Weights of a small multi-label audio tagger.
Training: soap at rate 0.0035, 11100 steps, batches of 256.
Rows from block 3 of a small multi-label audio tagger, named by matrix and row number. Rows with one number within an expert belong to one neuron, the router's apart. Each number is 128 + 32 x the weight over its row's rms, rounded and kept within 0 to 255. All counts start at 0.
Before each expert's rows are labels from the 100 clips, of 14848, where the router gives the expert most weight on average: "loudest band" is the band of the loudest frequency at the time of the peak. Only what is clearly more common there than usual is listed. The data: single English command words and digits, spoken by a formant synthesiser in many voices.
# router: router (model.blocks.3.mlp.router.weight, 8x128, trained with AdamW), inputs 0-127
# gate: expert gate (model.blocks.3.mlp.gate, 8x128x128), inputs 0-127
# up: expert up (model.blocks.3.mlp.up, 8x128x128), inputs 0-127
# down: expert down (model.blocks.3.mlp.down, 8x128x128, transposed), outputs 0-127

# expert 3
loudest band: 500 to 1000 Hz
router.3 [161  98 135 132 178  70 142 165  84 125  95 117  46 166 107  83 151 111 159 182 150 142 188 136 113 169 108 142 150 129 130 113 160  38 140  82 123 159 130  79 101 151 139  97 172  69  94 134 107 163 173  99 163 148 113 166 124  96  74 120 168 172 108 108  99 145 163 120 146  90  82 144 117 111 118 141 130 158  98 158 122 128 101 113  46  98 173 138 162 114 132 138 152 137 131 138 155 127 100 129 184 118 151  96 107 123 189 106 140  75  73 167 113 101 121 146 163 128 143  76  93 136  81 130  95 112 187 151]
gate.1 [141 127 133  72  75 213 111 141 194 156 150 199 192 125 108 103 107 148 193 145 137 103 129 138 157 130 176 156 131 109 154  95 125  72 137  88 113 102 137 155 129  97 180 124 165 163 119 141 144 133 109 158 125 109 192 134 102 145 154  86 152 195 106  96 116 120 145 165 165 190 119 161 113 131 160 138  79 147 131 159  78 100 136 105  77 140 118 105 126 150  69  99 153 110 118 126 133 137  85  81  80 152 118 167 108  84  92 173 141 178 162  93 112 161  90 197 122 145 151 162 122 105 139 113 136 170 131  84]
up.1 [189 106  86 205 102 200  85 125  85  94  88 102 152 113  99 108  99 150 138 142 121 145 134  94 136 152 115 112 193  92  30 136  92 155 151 108  85 157 168 105 150 115 119 169  94  86 161 176 176 107  81 164 126 137 108 140  93 142 178 145 121 154 141 176  94 111 146  86 208 118 153 149 147 155 121 109  71 162 109 116 165 122  79 131 134 133 133 144  92 156 161 176 136 123 185  83 124 127 143 125 167 126 106 178 103 128 112 144 140 147 100 120 164 138  90  83 106 122 167 104 138 116  97 142 106 127 155  63]
down.1 [156 162 145 149 171 113 150 111 166 172  84 118 113  60 109 181 129 187 117 100  82 106 137 132  41 156 130 132 169  81 101  73 144 158  65  89 133  75 127 127 120 142 172 121 152 126 125 141 162 102 118 150 139 118 117 152 117 123 139 100 157  30  86 125 139 117  92 167 114 203 127 137 173 129 106  86 175 106  87 129 159 115 155 123 143 131 126 151 106 104 160 153 115  91 180 111 152  97 126 137 130 142 112 141  83 107 149 142 160 129  74 114 129 148  49 142 158  90  91 158  39 108 146 155 153 162 118 119]
gate.2 [ 97 177 134 152 108 134  94  92 145 152 189  81 165 119 134 124  89 112 173  96 142 157 130 153  85 150 124 103  86 109  88 153 100 181 108 112  87 164  28 226 117 131 140 116 114 155 138 120 140 139  79 143 102 154 154 161 100 113 136 129 127 128 175 118 135 199 113 164 115 158 175 135 187 166 144 100 115  87 170 169 109 154  97  96 152 112 128 104 112 135 129 112  93 151 126  97 147 114 128 122 130  99 126 150 144 197 107 122 185 109 124 129 166 123 107 198 141 153  95 166 112 170 157 116 160 146  51  65]
up.2 [135 167  94 117 160 129 126 128 116 117  67 128 104  95  83 102 127  96 139 116  89 134 117 123 125 187 157  98  99 113 133 145 150 126 170 166 121 139  75 140  73 113  86  97  90 125 135 156 189 146 133 192  83 129 112 119  79 122 101 108 111 137 145  55 177 163 137 156 185  58 145 141  77  54 125  92 189 145 118 113 178  67 140  85 116 118 118 154 150  85 117  94 157 149 107 148 125 180 107 114 198 155 138 137 158  52 168 141 150 155 100 108 131 101 119 119 119 184 107  93 170 115 171 121  97 141 106 100]
down.2 [132 115 124 114 130 165 165 114 142 125  43 165 117 125 183 128 104 193  70 138 161 136 143 106  67 101 167 136 150 150 170 117 136 108  95 168 143  82 135 141  91 133 193 151 136 186 122  79  95 129  71 116 154 148 214 156 144 137 134 122 115 111  85 122 138 180 165 112 103 163 214 149 179 145 130 151  97 118 137 145  99  74 158 103  97 110 122 147  63 153 145 104 119 122 114 111 106 106 165 161 140 119 151 133 144 190  84 103 104 115 139 110  95  71  97 178 131 136 102  97 104 102 170  67 130 163 110 112]
gate.3 [ 92 107 136 114 100 208 138 134 131 101 143 146  80 101 149 149 138 104 104  81 178 131 121  81 118 143 111 169  62 136 158  99 137 146 102 147 167 124 114 116 141 119 125 137  92 150 157 156  69 107 106 130 119 103 126  73 138 126 139 164  52 174  83 142 172 118 137 103  98  96 122 125 184 141 158 115 100 165 106 143 162 133 117  74 156  87 137  79 116 104 157 134 107 158 180  94 108  77 134  20 115 171 123 143 108 199  65 171  87  76 165 104 111  76 136 131 123 112 120 152 146  73 157 126 155 106 144 104]
up.3 [ 84 115 142  68  84 133 100 175 136 170 153 118 150 143 120 143 170 121 174 184 103  87 203  67 120 172  97 125 143 136 133 159 137 170 163 157 122 109 130 103 183 135 181 147  64 106  72 111 129 134  80 112 159 197 169 108 107 111 130  97 154 106 103 141  63 174 138 137  97 111 150 132 127 108 125 108 125 113 141 114 120 119 141 139  83 165 127  93 142 107 185  60 130  92 107 162 107 140 134 154 107 159 127 115 102 204 117 122 178  41 170  89 169 131 136 147 170 147 131  90 147 140 139  61 144 123 123 106]
down.3 [124 144 125 166  98 181 125 190 152 112 112 116 167 143  82  99 150 151 130  86 175 148 169 164  52 163 136  92 117 144 151 168 140 118 219 124  78  69 169  77 179 139  69 139 152  86 171 188  95 175 158 151 110 109  82 139 153 166 147 133 169 145 129 157 169 150 196  45 113 130 119  83 130 128  58 132 123 136  97 120 153 164 105  98 103 129 116 117  98 141  74 105 128 130 148 142 134 166 114 161 120 108 124 113 122 120 125 115 178 151 127 125 100  93 145 110 180 125 144 168  98 114  96 152 105  86 145 132]
gate.4 [173 114 145 144 120 172  64 144 155  70 145 131 123 134 169 157 101  85  72 106  87 147 152  92  79 137 151 117 138  92 155 118 168 100 110 122 121  82 150 103 120 123 166  78  60 110 164 146 164  56  78 136 158 176 146 157 118 140 150  92 149 152 165 168 131 168 115 171 131 135 185 154 149 139 170  90 151 147 143 115 153 138 128 174 140 142  52 127 165 177  80 141 113 102 107 153 199 194 107 162 152 199 147 108 143 141  78 132  95  73 151 117 164 136 102 105 103 146 125 142 171 126 137  98 135 125 141  86]
up.4 [146  92 133 113 112 122 148 123  89 140 133 151 116 148 168 136  78 156 170 139  81  45 113 132 143 127 139 131 132 131 102 148 121 130  80 160  95 134 139 132 138  83  59 123 102 193  94 169 139 183 111 144 121  54 176 109 184 138 192  93 146  74 152 106 121 107 168 113  97 116 152  95 173 134  47 100 154 124 126 121 119 104 147 175 192 109 138 123 122 106 129 112 127 160 189 116 111  87 115 111 126 114 144 108 153 171 133 130  98 147 105 135  89 124  59  74 139  93 105  47 112 126 128 115 131  83  41 119]
down.4 [104 173 103 116 131 134  75 165  99 158  93  45 152 139 123 146 206 159  73 102 134  57 179 120 119 157 172 105 125 105 114  79 117 119 136 122 102 195 136 103 107 150 171  94 124 128  52 146 163  88 116 121 108 115 138 126 169 161  97  98 137  96 148 117  92 150 105 175 126  94 167 121 156 178 157  91 114 129 125  88 144  92  92 127  84 176 126 141 128 154 101 160 116 141 107 103  41  76 126 125 141 148 110 135 115  81  66 152 139 133 168 117  96  87 155 113 141 166 133 105 103 143 155 137 191  90  88 166]
gate.5 [149 118 125 185 141 154 152 117 154 147 136 204  96 151  91 111 140 147 112 103 147 130 131  79 100 155  75 150 133 169  68 205 196  99 143 102 141  97 167 131 153  92  99 202  79 165 136 144 168 100 131  90  99 157 148 118  98 109 163 159 126  82 122 121 119 141 164 172  83 112 192 124 164  84 129  63 206 130 154 122 105 129 110 179 113 129 101  78  95 139  87 111 104 108 196 146 143 118 143  95 116 138 132  85 174 147 131 184 135  84 124 120 155 142 129 165 147 124 122 188 138  81 161 126 119 106 109 130]
up.5 [156 160 138 154  93 233 132  62  83 154  96  71 122 121 154 105 119  49  92 155  88  72  91 108 144 143  95 140 119 141 102 101 110 122 138 158 126 126 133 160 148 103 107 155 138 134 164 139 143 148 103 129 152  95  54  84 112 142 122 155 120 124 104 186 113 161 126 178 116 126 133 135  90 176 127 114 174 149  94 108  98 118  87 140 171 122 154 107 153 104  80 111 173 139 123 151 131 130 154 189 147  78 123 110 103 147 153 180 103 152  88 142 243  96 136 106 150 161 114 101  84  81 159 147 165 132 108 121]
down.5 [ 70 144 156 123 126 156  45 121 144 149 138 101 108 123 112 137  60 158 123 160 135 143 117 118 124 151  70 101 104 143 101 177 134 149 107 125  71 117 168 116 167 144 124 171 105 104  52 184 175  91 106 140  98 142 104 118 142 125 172 147 121 147 164  90 172 114 131 127 124 182 169 166 112 150  86 131 209 130 108 151 113 180 165 134 104 134 129 135 121 146 186 234 124 158 135 202 141 118 159 143 102 102  64 117 111 152 117 182 132  99 136  85 141 157 155 137  77 118 116  87 150  85 159 156 124 131 149 106]

# expert 4
loudest band: 1000 to 2000 Hz; 500 to 1000 Hz
router.4 [153 124  93 159 124 187 108 136 160 146 111 108 155 132  23 108 110 116 116  93 160 167 144 172 137 111 122 149 125 136 121 175 116 114  95 117 132 161 137 150 133 142 178 117 107 156 150 140  93 156 103 150 181 166 154 169 147 104 121  82 129 159 167 104 136 124 117 167  44 119 124  50 158 152 193  79 157 136 141 162  71 107 160  97 119 194  92  83  88 104  89  90 117  95 117  93  51 152 117 100  92 166 128 134 113 163 148 133 100 107 150 161 117 173  94 191 140  87 134  99 117  92 135 113 155 101 151 167]
gate.3 [106 153 112 126 105 114 121 118 112 128 100  96 118 117 131 150 124 162 173  79  65  91  95 120 139 138  66 124 160 101 113 198 152 149 139 121 116 140 141 176  74 133 137 148 139  99 120 124 201  68 127 119 135  92  78 177 153 144 117 121 103 127 114 181  87 192 172 128 177 186 171 103  89  93  95 127 222 127 169 147 123 146 155 146  95  74  81 112 168 139 119 136 192 138  85 116 194  98 119 128 118  75 163 120 146 106 141 117 101 128 108 132 118 130 134 112 160  73 108 175 151 147 119  63 114 128 105 186]
up.3 [128  84 127 122 169 144  93 114 100 150  84 112 165 213 122 104 134 171 130 132  87 173 164 122  87 119 188 135 162 178 129 136 104 147 170  73  82 117 139 135 104 116 107 103 133 136  96 160  97 124  97 154 109 118 144 200  80 167 111  93 107 110 129 179 111 140  84 158 101 110 106  57 141 109 171  91 161  84 174 104 119 178 154 107 147  94  66 158 121 116 128 110 111 182  97 141 134  83 139  46 130  87 100 159 134 138 110 187 137 136 105 104  72 169 148 155 158 113 146 199 129 106 161 112  95 129 145 137]
down.3 [113 182  56 101 136  68 154 120 107 146 135 124  68 148 172  90  59 165 129 165 155 150 115  98 119 172 123 123 136 135 152 137 157 114 153 142 129 131  85 140 122 132 144 144  89  81  96 165 121  75 105 151 170 162 178 150 140 157 145 153 164 134  66 113 154 127 183 119 143 106 183 161 126 136 129 121  76 125  86  95 108 152 172 112 146  72 135 114 108 123 144 130 154  64 126  48  74 123  80 106  77 184 106 135 144 101  64 130 114 136 115  91 133 129 107 134  68  93 150 121 130 111  68 100 138  80  85 174]
gate.4 [171 133 126  45 101 123  92 150 125 107 121  91 128 116 118 114 175 191  96 170 120 116 160 152 125 108 114 104 106 136 146  92  58 121 103 127 187 140  45 125 119 113 155 232 134  63 124 130 156 107 123 147 130 113 107 100  74 166 108 155 125 146 124 112 123 146 155 139 112  84 125 106 163 158 137 156  20 115 184 115 169 140 120  67 164  92 107 101 141 153 114 144 165  99 134 158  81 129 124 124 102 104 139 153  86 100 141 107 125  85 109  84 194  89 103 162 124 141 102 168  96  95 141 133  96 114 118 157]
up.4 [163 104  94 124 118  98  88 155 124 101 120  85 140 170  91 170 117 156 108 115 159 169 156 155 105 166 147 134 112 106 115  56 157 162 153  83 157 157 136  67 112 164 149 101 118 111  73 183 113 114 131 115  74  83  81 118  92  83 163 121 137 158  80  87 186 150 183 137  96  88 158 157 150 106  98 111 141 144 180 151 137 123 213 146 123  98 199 179 109  92 140 126 156  81 134 143 133 133 128 176  73 118  79  90 136 170 106 184 115 151 133 142 113 125  92 120 110 141 165 114  50 112 105 128 124 117 152  95]
down.4 [148  90 115  74  99 137 116 157  83 102 113 179 138  86 114  62 133 158 150 136 133 105  75  83 137 173 138  59 143 138 119 154 153 127 177 108 116 129 192 173  83 143 106 131  64 102 125 157 134 111 136 138  72 198 124 133  92 119 115 113  86  96 144 145 134 108 165 145 127 135  87 141 133 131 118 122 188  72 122 102  99 148 130  94 146 133 202 121 154  87 153 122 112 163  85 134 151  95  98 112 176 123 175 166 170  63 133 143 186 107  96 157 144 125 137 115 143  61 196  80 132 138 170 146  97 102  76 133]
gate.5 [119 165 140 126 131 148  89 140 131 138 131  69  43  96 194 126 112 147  97 163 116 113 157  94 162 159 115 102 118 144 148 103 136  96 105  96 159 135 168 115 146 157 127 125 146 128 172 186  98 172 139  70 116 105 142 145  90 144 133 134 228 146 181 104 133  93 154  80 167 153 106  83 182 179 103 118  51  75 138 115 139  84 129 117 109 126  97 175 135 147  96 160 174 112 130  97 143  80 125 126 180 119 148 163 103 128 124 149 150 123 122  86 190 100  95 186 135 132  83 158 142 136 200 112 120 112  94  91]
up.5 [103 129 142 128 153 138 104 161 122 135 199 129 104 121 123 144 141  98 112 183  60 123 113 109 122 123  93 112 151  85 168  84 118 122 101  85 125  70 120 145 102 142 135  70 160  63 158 118 109 110 121  83 111 102  95  94 102 100 108 152 154 123 120 103 157  89 126 119 184 121 129 173 116 144 113  58 154 165 220 118 151 152 146 159 204 130 131 125 187  85 201 128 115 148 182 160 118 137 181 147 134 114  43 133 176 103  81 133 128 166  85 107 145 142 170 126 150 133  96 148 132  92 116 118 105 102  79 170]
down.5 [105 116  62 160 113 130 174 151 128  99  86  94  91  81 110 139 141  78 123 141  94  83 112 133 106 131 107  60 126 141 116 130 131  81 151 128 190 133 151 126 125 179  84 136 100 188  98 118 165 102 154 101 186 156 141 110 113 175 114 110 123 170 122 156 126  81 102 136 141 148 153  90 135  85 112 134 119  77 208 145  72 107 120 169 122 137  54 132  99  86 149 102 119 177 121  75 105  74  93 179 154 182 154 131  73 129 106  95 134 130 119 157 161 178 136  90 135 137 183 128  71 113  79 126 111 173 148 146]
gate.6 [192 119  70 137 160  90 120 102 165  51 136  97 138 175 159 173 140  73  59 123  87  77 140 130 116 136 138  88 143  98 126 119  80 104 117 119 152 103 104 179  95  95 149  83  72 102 146 139 177  96  72 121  87  76 118 156 143 129 152 165 123 158 132 103 159 117 156 110  52 167 141 121 118 171 129 101 158 112 179 143 169 141 111 127 138 179 140 140  95 122 149 214 121 163 135 146 162  98 143  61 127 165 178 174  94 133 155 113 133  99 170 132 116 131 113 121 115 105  75 155 124 150 121 132 179 105  97 131]
up.6 [ 87 166 110 126 100 175 170 113 115 170 142 166  40 103 125  77 130  95 129 152  88 132  89 141 126 161 144 132 170 194  73 116 119 114 157 141 151  96 109 157 127 162 122 160  86 111 130 193  68 128  84 116  90 159 149 151  92  92 109  75 169 160 164 124 100 145 182 102 111  90 154 107 137 191 110  78 126 127  96  65 130 158 155 157  69 143 111 127  93  70 124 114 123 188 157  81 145 136 114 107 160 157 109 144 119 140 172 121 133 166  84 106 132 128 158  96 186 131  73 160 105 188 140 119 113 139 140 117]
down.6 [134 139 157 108 154 122 154 150 163  40 191 163  78  72 101 141 143 173  83  94  87 128  68  81 107 126 111 111  82 107 101 109 161  97  76  85 148  46 147 101 133  95 118  83 154 160  96 105 130 116  90 179 132 188 140 160  91 113  87 158 159 154 175 166 135  99 108 122 104 138 179 125 215 108 105 115  95 109 103 129 150  92  80 161 150  92 134 106 107  99 104 163 181 104 105 130 113 125  94 121 117 144 177  97  99 112 150 107 131 126 149 100 105  72  86 127 167 167 135  90 129 131 137 118 110 123 160 140]
gate.7 [111 156 155 109  65 150 122 130 111 107 149 137 115  94 140 175 151 125  87 120  83 106 209  87 142 122 151 101 120 134 187 123  99 109  91 100 108 128 111 159 182 162 107 124  85  61 158 103 100 118 108 125 146 136 153 109 167 226 140 109 135  91 138 135 161 102  40 120 145 134 167 149 136 106 123 124 179 178  94 108 153  72 109 106 108 156 107 130 152 196 127 152 101 105 170 144 117  73 102  93 110  90 183  96 171 115 134  59 170  98 137 130 126 131  83 130 182 173 134 161 166 137 118 131 168 159 159 139]
up.7 [125 169  58 171 115 119  88  88 117  81 115 121 150 113 162 131 127 175 130 103 100 162 186 122 129  50 110  92 149 178 136 168 159 123 130 116  95 128 181 176 122  90 124 112 156  96  80 149 122 107  82 100 164 124 110 116 171 112  94 128  70 161 153 136 119 129 124 133 119  90  79 159 114 121 223 124 123 120 132 178 193 125 126 116 126  87 125 142 101 136 142  70 106 152 153 189  82 145 165 127  69 117  86 217 121 118  86  96 125 102 130 195 155 136  96  93 102 100 110 136 102 148 121 158 154 138 165 130]
down.7 [197 213  95 134 167 170  84 113  97 117 152 109 116 149 160 133 164  74 137 119 139  91 120  88 104  70 155 146 106 178  77 123 173 124 117 131 134 135 125 150 201  72  89  92 119 100  72  88 131 107 122 114  82  66  65 101  88 144  96 185 112 143 114 124 166 123 108 115 129 133 109 133 100 129 102 140 124 168 141 167 123  62  91 162 115 137 170 109 148 175  98 144 128 145  91 132 149  74  92 159 114 140 151  82 130 113 132 136 129 157 139  93 148 105 128 107  77 184  86 120 139 148 138 213  84 133 156 109]

# expert 5
loudest band: 4000 to 8000 Hz
router.5 [108 156 104 124  93 107  83  92 141 105 188 110 153 117 178 184 115 122  75 136 142 101  77 113 102 121 150 111 146 162 120  83 125 119  48 179 107 142 166 130 106  83 154  95 108  85 194 135 120 103 108 138 111 112 113 128 187 168 123 124 127 106 162 172 209  87 152  68 159  99 155 186  81  94 154 161 109 107 187  95 172 146 147  82  93  88 165 130 156 106 129 125 148 150  90 138 126 115 174 113  95  99 114 162 123 161  68 112 120 150 134  98 138  84 120 117 100 129 116 121 204 168  72 100 115 140 138 139]
gate.5 [ 82 103  89 122 159  88 125  48 121 137 150 162 133 161 157  96 107 148  96 136 117 149 166 108  88  94  61  74 110 189 121  59 114 120 168 109 106  41 149  96  82 131 188  84 113 136 164  65 154 161 114 141 125 154 131 175 132 102 156 127 165 173 174 141 164 136 137 122  95 144 128 135 145 121 157 139 109 134 113 205  90 167 141 141  99  64 105 109 101  86 101 152 144 155  85 117 205 109 162 167 123  80 134 174 161  86  89 119 119 149 119 158 129 123 136 148 108 113  98  94 126 109 123 142  78 119 112 123]
up.5 [ 75 144  73 132 109 118 149 136 144 149 139 125  96  67 153 139 105  98 185 101 191 184 146 155 113 187 151 116 204 120 106 128  94 192 170 180 124 151 112 174 110 112 136 137 151 143 157 124 105  70 151 109  61 141 111 146 117 116 195 147 113  97  95 159 122 175  87 108 170 151  95 147 185 172 145  95 106 135 142 102  90 150 113 164 138 111  81  90 146  99 135 115 112 124 191 133 137 138  75 149 156 126 100 154  84  97 143 101 129 178 120 135 134 132 126 135 143 105 103 110  29 177 102 164 145 118 166 157]
down.5 [135 120 151 109 159 139 156 127  70 148 133 165 193 101 102  95 156 130  78 121 154 130 121 157  76 125 124 132  37 134 185 159 174 119 101 163 110 100  88 111 127 137 106  89 116 145 140 127 151 121 147 130 133  50 102 102 148 107 142  50  98 133  45 138 166 107  86  85  81 142  84 127 120  72  94 119 122 171 155 163 118 160 188 117 121 166 151 154 154 106 134 152 165 146  35 131 145  90 142  79 125 155  70 142 140 128 136  94 138  82 133 168 107 123 140 122 160 162 109  65 149  94 136 128 113 152 137  88]
gate.6 [131 146  97 102 112 142  83 135 165 169 101 135 148 107 106 111 165 162 108 159 129 105  65 197  64 144 162 152 120 169 110 150 124 141  91 114 183 100 161 124 183 137 120 143 172 117 150 112 124 142 145 145  77  97 116 134 184  92  68  91  96 168 140 126 109 126 158 150  65 137 126  91 181 115  83 143 120  79 195  99 109 117 155 152 117  88 145  61 146 151  42 145 118 117 124 128 104 122 108 158 138 127 109  92 107 122  99 140 127 213  90 100 174 130 183 131 160 168 174 143 126 128 181 140 112  88 169 166]
up.6 [149  86 100 167  65 157  56  75  82 135 126 146  69 139  98 168 145 135 106  87 136  89 107 120  96 133  75 152  83 105 132 148 176 101 129 102  57 151 101 136 144 154  88 125 141 111  78 191 137 105 144 125 142 133 125 128 101 157 161 120 126 137 114  88  97 129 122 175  86 145 161 170 122 149 157 174  92  80 178  97  97 106 133 147 108 131 121 154 118  99 132  86 129  99 106 167 140 109 170  81 106 148 169 176 140 114 108  53 163  76 134 107  96 134  88 148 154 169  74 116 112 138 183 156 160  76 107 190]
down.6 [116 108 154 132 136 114 155 146 138 149 122  54  77 192 149  97  83 167 137 163 103 125 143 109 137  77 168 122 173 139 105 126  99 194  98 133 165 151 106 140 185  75 203  77 100  99  73 163 129 131 175 115 183 179 169 169  97 134 133  88 110  97 118 161 149 176 106 105 102 119 132 127  85 114 155 130  95 129 157  93 102  79 120  52 135 155 132 111 118 123 157  80 111 133 132 137  58 125 116 159 144 152 192 116 101 131 162 111  49 102 114 103 142 113 171 162 119 115 138 128 121 117 158  78 104 150  98  91]
gate.7 [ 78 109 140 152 121 162 142 114 137 143 167  93 188 156 158 163 139  97 140 112 134 101  86 146 108 221 110  75 131 153 135 148 164 128 145 184 118 173 198 160 125 127  65 134 148 147  95 139  63 153 118 133  87 153 118  99 156 171 165 154 124 139 143 120 141  80 147 111  58 139 175 102  70 153 121  93 100 129  80 163 119 155 193 142 130  79 130 117 167 122 155  73  61 149 173 217 143 138 167 106 126 126 126 152 154  73 115 114 134 147 128 158 110 136 107 173 121 133  76  89 115 150 151 129 127 108 159 148]
up.7 [132 127 154 118 192  68 101  85  76 105 140 113 134 162 155 159 207 125 162 111 118 137  91 112 189 110  86  69 116 117 148 147 136  86 113 156 124 153 213 138 126 109 172 100 123 112 130 141 100 150 142 150  98 129 158  71 137 119 110 122  82 155 142 115 164  53 113 176 143 111 173 105  56 149 174 100 146  89 132  98 122 183 111 131 102 125 166 109 117  92  86  81 130 119 184 159 127 101 135  95 102 139 165 138 145  50 128 104 136 181  79 136 115 113 138 136 160 141  88 102 177 192 120 130 140 125  88 111]
down.7 [ 42 134 116 152  72 114 143  93  96  87 155 188  80 132 106 152 122 136 139 148 114  60 143 103 173 140 101 149 114 114 117 113 162 148 108 148 144 118  77 190  91 136  62 115 108 116 116 146 133  93 113 119 151 202 127 117 163  79  90  90 128 147 139 117 180 112  83 149 114 149  61  89 132 129 104 165 144 132 143  92 162 154 112 184 144 145 141 106 144 163  82 114 123 118  67 101 132 153 129 172 211 148 102 135 158 156 102  76 136 151 154 107 182  67 147 116 192 149 113  77 105 156 158 144 130 120 116  99]
gate.8 [130  76 132 152 149 124 134 110  80 171 102  73 142 193 120 145 196 110  96  99  69 131 127 135 132  60  63 124  79 139 135 180 113 155 200 121 173  81 119 136  91 150 165 151 169 111  42  88 135 122 122 122  87 127 112 156 134 160 113 119 117 174 140  54  74  89 131 164 164 150 137 132  84 164  96 119 145 126 183  96 120 155 190 138 101  90  95 124 126 147 160 156 172 130 163 110 116 152 157 151 134 173 158  78 142 106 151 133 126 120 114 153 100 114 124 130  95 107 166  77 112 145 159 111  80 120 135  81]
up.8 [169 103 152 136 128 118  94 128 102 154 170  89 115 175 127  95 104 143 155 125 126  94 122 110 109 213 123 152 133  97 123 133  92 116  80  39 111 113  63 108 138 130  94 113 124 117 148 124 179 102 123  90 135  89 178 118 118 150 151 170 183  98 146 125 123  70 145 148 139 113 102 133  81 107 156  80  91 199 106 158 135 101 140  53 106 110 104 188  91 162 157 149  62 171 141 163 109  88 104 156 114 124 145  96 218 104 147 128 108 139 106 103 112 107 120 109  88  93 181 144 128 140 114 104  87 189 142  96]
down.8 [137 104 123  98  71 116 120 160 142 121 181 148  72  61 146  77  68 182 134 152 175 109  87 118 134 106 120  95 119 155 114 121 141  56 126 147  76 146 136  78 184 157 136 124 113 125 176 187 181 118 141 140  46  83 113 195  86 178 115 103 105 121 124 120 178 126  82 157 162 169 109 139 144 134 153 115 153 127 104 109 147 124 165 119 104 136 109 110 167  81 120 133 114 127  97 176 109  93  86  87 134 203 164  63  99 112 115 158 130 102  91 180  93 161 119 125 118 119 149 118 143 120  84 139  90 164 135 124]
gate.9 [127  43 103 158 106 102 168 153 184 110 185 120 175 154  82 118 136 120  66 109 154  99 134 116 146 131 135 147  93 158  93  98 166 146 127 131 115  69 168 130 110 116 166 107 163 101 152 122 110  99 144 136 142 178 152 173 100  99 133 169 107 152 160 119  65  69 151 147 110  93 154 153  74 158 127 191  91 162  64  94 155 113 143 128 102 105 122 123 156 165  97 197 144 109 144 123 132 204 111 195 133 106 107  85 116 101 172 111 111  94 133 142 108  70  94  93 122 109  61 121 158 155 164 114 131 104 125 165]
up.9 [146 123 109  85 117 132  92  96 110 132 147 119 137 139  99 114 170 161 139 157 141 129 118 139 114 175 147  95 132 138  70 109 110  79 102  92 191 152 197 116 165 154  95  84 164  74 140  93 149  79  92  62 133 138 129 116 132 159 138  58 212 136 183  93 120 113 135 104 123 165 156 106 137 101 140 190  43  95 106  87 112 120  73  81  97 131 137 116 154  89  85 120 143 172 165  99 116 140 124 117 146  95 192 106 105 164  78 135 175 157 172 117 119 162 161 155 141 115 158  85 129 128 136  89 101  80 145 150]
down.9 [ 93 144 163 153 137 107 158 152 181  96 158 134 135 128 134 173 102  95 183 171 126 111  96 121 134 136 113  37 172 114 185 117 100 179 104 159 202 110 118 132 118 148 137 144 123 103 124 103 150  86 102 131 109 126 140 107  95  91 150 110 144 192 157 119 140 138 132 174 133 158  90 113 161 141  84 143  58 130 183 133  80  92  97 185 103 127 175 217 188 160 109 131 106 118 128 164 101 197 117 117 129  85 162 100 153 138 140 127  95 133 138 108 116 167 200 150 111 152 154 124 187 130  65 112 143 143 143 130]